Weights of a small GAN.
Model: 32-pixel images, generator norm groupnorm, generator activation silu, generator widths [32, 64, 128, 128], discriminator arch resnet, discriminator widths [96, 144, 208].
Training: adamw at rate 0.00093, 4400 steps, batches of 64.
Data: trained on single printed letters, digits and signs in grey, bent and noisy, 98750 training examples, 2.9 epochs.
Rows from block 12 of the discriminator of a small GAN, named by matrix and row number. Rows with one number belong to one channel. Each number is 500 + 25 x the weight over its row's rms, rounded and kept within 0 to 999. All counts start at 0. Numbers have three digits each.
After each channel's rows are labels from the 100 images, of 14976, where the channel reaches its highest value: "responds to" is what is common among them; "patch colour" is the nearest of a few named colours to the mean colour under the peak. Only what is clearly more common there than usual is listed. The data: single printed letters, digits and signs in grey, bent and noisy. In brackets: how many of the 100.
# convs0: first 3x3 conv (discriminator.blocks.12.convs.0.weight, 208x208x3x3, each kernel summed), inputs 0-207
# convs1: second 3x3 conv (discriminator.blocks.12.convs.1.weight, 208x208x3x3, transposed, each kernel summed), outputs 0-207

convs0.178:472496494500504499582487476527522486526494518508507497524528489466456508510483505462501519467485478492538449511449464518491511480495491484490476489487516490503443476491496463487512500508471528556507495488493498492499477505483495538484543504514512519508474510429442507488500504510464502492504536464469509487486508534485456544484479509492540480504488481485469487474467450503453506447479462492473495509504471512531494458471501522476520470529491468499475509518489497540491475408507490496468478495494465509472472500523483471488513518498536485486551485480507485469501516490508484486486514468464536468464433491491502491509473496488
convs1.178:518491518515516499387500500498491460494500502509469481512519557542496514465500507500516494519491503534477501518501497497459474497516505511488498522513491467489495526532504579502490488487478506467520473466490501470509532519514471478511509503504493498498494493505535473512512515485477549517500528504478565508517499490539462506495559504467504491511467519485493497511494521492507468520432515507488489497417496513482532487488462486497517488442485530481462465517496516476557493487480479456496540500492521518478487499514513444509493469545483493515489468549519507511486479474535517536465512521474502475485488489494549514543502504528
responds to: small letter (68); the character = (29)
patch colour: black (98)

convs0.157:491526497516529539540537509510515534543512534508531512525524540471501545509528516528527525510526517498521495537511513522527532520510529510532490521524524508513563508548457509516550514529533534543521516537526513528517513503503525522515480514520509526488520524532522512543500505473522518505498520506534546540521494500541509528515519531557522504525536525535520542495512503509529519487513505504516519526489497531515548509517513531478504493492570531538551504503485512546532525501511509511556503531526501544539520518527531507513508518495527520512514520510506530507499532480522520513535523565514496507516529513506521525505511524525
convs1.157:518464533473480556487486467496516490462498459469489479479488491502518459501488480492541468483469489525490506481500492483490474462509493486473529491481498525491459524471494498481470472482481478513492473483475464547466527543537490519541498474474477461476517463522470508526464526517480501520511488526546538476442485490518506428536484456499470490485528526464451469545490448529500530505485516491474478484489508452531489521504504477491494494490479466483480485474431448458500518478495496492465462484484496491481530490516519471529523470513495495490502478506523516509513496480486497529493509491513546495485474513499467469496451471486
responds to: the character @ (28)
patch colour: grey (49)

convs0.159:515469505473473499498510554477474504500496473526503495473514499529511442496472519479472494529485507495494523475485501496474497467460476470497519512496464495479552515459527505498473492495475499420471509514484506492462490483506478489517525464488495453454520502540461520465476486511446506494526489506540495524494476504497506464472516512503466491496475489480495486523488508475544488527488524523508467487504457489471452482463475488499511492487440530473481476465509499414481501504476443470464521480519468502510502470467491515501527454505503496533477472519487520479502440496482471491463486498502460491468473523470483482486488469452
convs1.159:531551543543523517484510530544500563492473504471507486500527485494521499496476497511572518499522520504504456513545490499507523524517514523469493493477579503480496526486502467501524534534519472564472504512506495551521527534515522581499494496474519515512494516490496509514489495504509510477501505487507526476490490484534514511518508467500460494521534516491499500514527504504436530497499511509532493515532473509493522507535484519493467540503524488524479547532491520494524523515541512530528461508501504476540508497521470503516530469506506527471508495489529569498504535482518514525517498504496538474545545517546468496481473469479
responds to: bold (74)
patch colour: black (98)

convs0.72:542521510516512514486499489515467557499502532468490465512537510551512513465531512492519536505508481494505496507526491494523469541483529474518500542536528492531474511494518517522503528529501454515477478521497532487521533490485521500517534482506484493495516520513507499500522500522505502451528500472502507488488514499505494478511559484506480485548500496521514540500516456548499535557485482459565515496492518509490506480499521457501486488496495467527495474562460495497520505520515526523520502495577512477516489511504510561472475541485523494498493534493488466513508543497535520521537578509506536484500572495467496502520482536479
convs1.72:508517530505519474552516485534486533516480522488471532490503504450481526524507528505514469500527471517486516537494486490489493515523537492503531510520543531482493496499459588482495552523496455559529493542483488490522499536506489502508502482470489495515505481515541516507535487539533448509490515485513507503505520543545501489535508503523501482511496522494478501504520474498497522469512504479471536488510514480505532515482510534482528454565546528502504512435479474493542525513509504494520483488504509526511517515511499483543529488474490534455519544523524574548481503497469485511530515521461540507502546513526496491490504490520
responds to: capital (75)
patch colour: grey (73)

convs0.161:524455512499487482478483481484494492464528496480523486456520490536541447483518486482484483517491509514437503477504538514502456508524455487477497508453464486451492501464528471464487462513507486499462486474491488515475479497491483477516505435476489486502504510530444520480480491527476512487529495471528494496468470464511501492471518503499489528488525517474499472480465489496523529541518505466567497453473495514505491500474491444519502509514488474480485468466467519468475495515490475515468505481560487489516473483474528518456506460479470501487503464496478515478512471492448462496460499465547519509500483517472437478494478496478
convs1.161:507514496458504532541558474500513566460441538497480465513555512520512504519505515502523483513507491438522520513482498478495501511532508497508483540571534507504491457455496546514514527559480506504529500528458500475510502523516503524475533480486491500517524539484514499503507491491522481488500491502453496448491540549497520472489520498502520503514516521501505499505496481498501501484509486479496537503525485503486517493518518559486476460513521523521511509466517462523572528522540516510544496489521517564514499519509491464517527512502513512494521522516507558534479547490479512526514523509459508513517552498511485514479514506539
responds to: dark on light (72); the character @ (42)
patch colour: grey (82)

convs0.27:457487481523497483485513472546548452508487535480502513447528516470494506533519469480477475463483486483535538513479525511512454499537494538484474475485482512487467482469497477497484494513482475533514513461468477502499479485501571517483555472539527494510517539492455514486481494530481484535507474515510515475524502494516512543487502513496523487471507507498484454488487498486473485519501498506501536465500544512492507494488533490500453493530539443512505515497500505513449510469498507503479500474483472505512473509486517460472504495483487478484499512474562421468495526513503521490472485479476531495462414507487457470475505500485
convs1.27:479508508488515531523472476471494499496530496519498463529516518525485535529492545510531475541519499502491569530463491465494521476484529466517503488500490487534493494495462562532458457473489516491523519513494510471518500516506471517484524485492515508490508499540537449478531503508496504482492532494511495484482499544543481481535515482486535492479473505501477498492440484525583492512465511499522491532444522482494532479503491502506538442482465567497494450522473472506539484488490503472559504482520510537500517542515501469488519501506503498496522486537481493505481511517503473497521502513477507500502503470507581489532493522531
responds to: the character m (34); the character = (25)
patch colour: black (96)

convs0.114:491513490486500520530466489518487484553502443500474522536478484513505455515498514525492520483502524499519459515520506468493451515498507475502475492492504500501512501511474534524493502443544538455514490515519509531493491439531512444468492540482477536475478530429508498516506481465518496526469468538491518548491473484487523503481481500529536499514483506523549498491540533493471523478533537510522450517518507526478484523486510513510493547483495516472501534525500516502509522551511522450496488516458482498500518462513514502553518538495493534489446507505508507470525502494473483522511492564532460486477500536523523520518532499521
convs1.114:527467538476459525549458482465507460481479472507510520491527516503517490502509526464514485490482510566527514544485484484484542523488488504498528472488516520530470503493513501524471481478484488504478486510465500499481542477485516538538515490446496469464481491520505522540523509541489461465469482476543506498481493491455509472510479490464475514471492489489488482523476485534515438494471500479486477509512499464499480518505527519498505469533443485497471548488471476489528476528495478466523511484475481417498544484496536506489530485532479472511467519512522475512513469494511471550464501487530526512469488458468507475505480518472
responds to: the character = (25)
patch colour: grey (77)

convs0.190:501438486462470474466474528496490477515477474517485485494474483497506506515515501501479488444460498505488436469463465482482478481492482495484480496487464492482483493498489460476481474478483495481489515488476476479487472475508495480489528492499513478513468466460480507441482493483455516503499483479485465498523460491446505518441455480473460515464454471505510475498530519506453492487459491531459483483510487491497475499472508486502489507519482455476451484469540548458465483521454483499475482485435499459466482468460432479492479478525488513495493484458491456480514475504501498505476495479511469491478501496488488512501508475481
convs1.190:516489485517524508535497469477522552498542505486485529496506496470465553476479495475502496520512545511546489502518466532509552527469505489510507483496518471518523516515476507527502513504502485514502484480552518521514506438495465519488478490533506492495471498459558482480562495478507493508461526521468541552478466492497463498492512532469483476509486437486498502491519488491478476465474523532474530544497461510483534498480454504488559474489518524516482542493488456521545489492504484497530526520474500488470499489546471507487485523497474518469486465501504529504520529467476480522523510483499527468479508448501550508533476527480
responds to: the character * (25)
patch colour: black (100)

convs0.94:493500495540496513488499471543503486533448533496504546520507513509470532483512489513509509467503507504554456464499471508508478516495522530494475513506493496507459470552476463496513541509491489541504480486505507506501503506481514550462520511505491514517478491404492513509509509477502513502483531484469532458504498487486455502515540505509489465517512501529498514513550461515401525457502472483422504491537491537517524506490498487476512493517511457508498488516516532603492491463507495523482498522499514474486484493493504485521455520492518487485528522469487449496518524468497502519510511500486506498484503507525509502540495499509
convs1.94:494503495536535487545512469487497493530508499513471454500511496446519509484540530545527504478494493519489501536521467516486507488538483519465505524535544512503455484505510547488486474498468494488534473495510505459498491492493484466473493533512472507495475526504538539508481513487477501551535540515519516534532512487509458502530471480514479504513501476502497564540523547485548500489456515485482482510456512490477523491471516505462499453541496529462490477535514488475563496475470462496498511467479483518502544516490467471500493503518463549520505507547509509518473497492564535492505525482507518515488468496526538529496541522521
responds to: the character = (29)
patch colour: black (79)

convs0.83:508511500486507533541500564498504532514515494518516497488536532510523499535534539496536549537502503498488545544507533515518541522533510527541491537510518520522528550551522546525530528502494500488521483512487528512507490528523524511525525534535527510497518506552540499498506505525519509546523501574529483549543514503510517518518518503518522501542510511520520524502495542508542489529518507526511525539517520518507513521509514527522519514505504545521492506535555490513534516508524522511560543517520523527531535537532514501548529515499515524520531523516503536494505530495524495551497497518505502493493481524529535499501514523506
convs1.83:532491554461477544496482471494536475468499484466458505464511492492497446463483496475526470467485481543493477486481473494468488462499478487501521486452481491500441531486517498472489490478462463527486482487454487527467537523536491534503485491489483467464504452508445485524465518494478490523507503524521515483476492497508488445542477485492478474488510491479472471536502484531512517525460529507485475485479477471545523531490493509455507508471479475471449502486483490464484502483481494478497466466473474491479506505508511480541527447514474477517474467519542503501498488462502503518486493463503522481481483488489465473513463473449
responds to: the character @ (25)
patch colour: grey (55)

convs0.149:449488485502490507503515506528547464517475531493505495510504501484484544508522473490482506454466485549511457473451486526525510485473512513480501498498512506494423487487531477480526493509492497539519518490485505507492458487471522526508499520513530532540481497447475515438495500554467524500522511504465487478491493529484456559509481519515494525509493494515486485497530470498422498439505493490455493482497485515507514509480508532510491511535515491500471482491519545543450493479463491520489474464518473486446458510498517481499479497511501476504523491456463469454533486494510488514469536477505509448480484501494463501533493501463
convs1.149:526493498528526530463464499501487521489510496490458487502528505437462510474487527493512510537503479503481537528474479477490484504509542494485487511488532503502514518504446544505497502488460481481493490478494490509523516484497464494478494499530522482482502480507586458515518515464489504522517535517495529484501486474534474495510499484509494480497468490504464481524482521483503503524495510556478525492427505479483521493479485483470529382471487545490460497500481481520559492468485517449525556495476519493520478535489466479511488464542496523494512514534473521489487497512489487512524503481484517465524525500504551494530494521520
responds to: capital (62)
patch colour: black (89)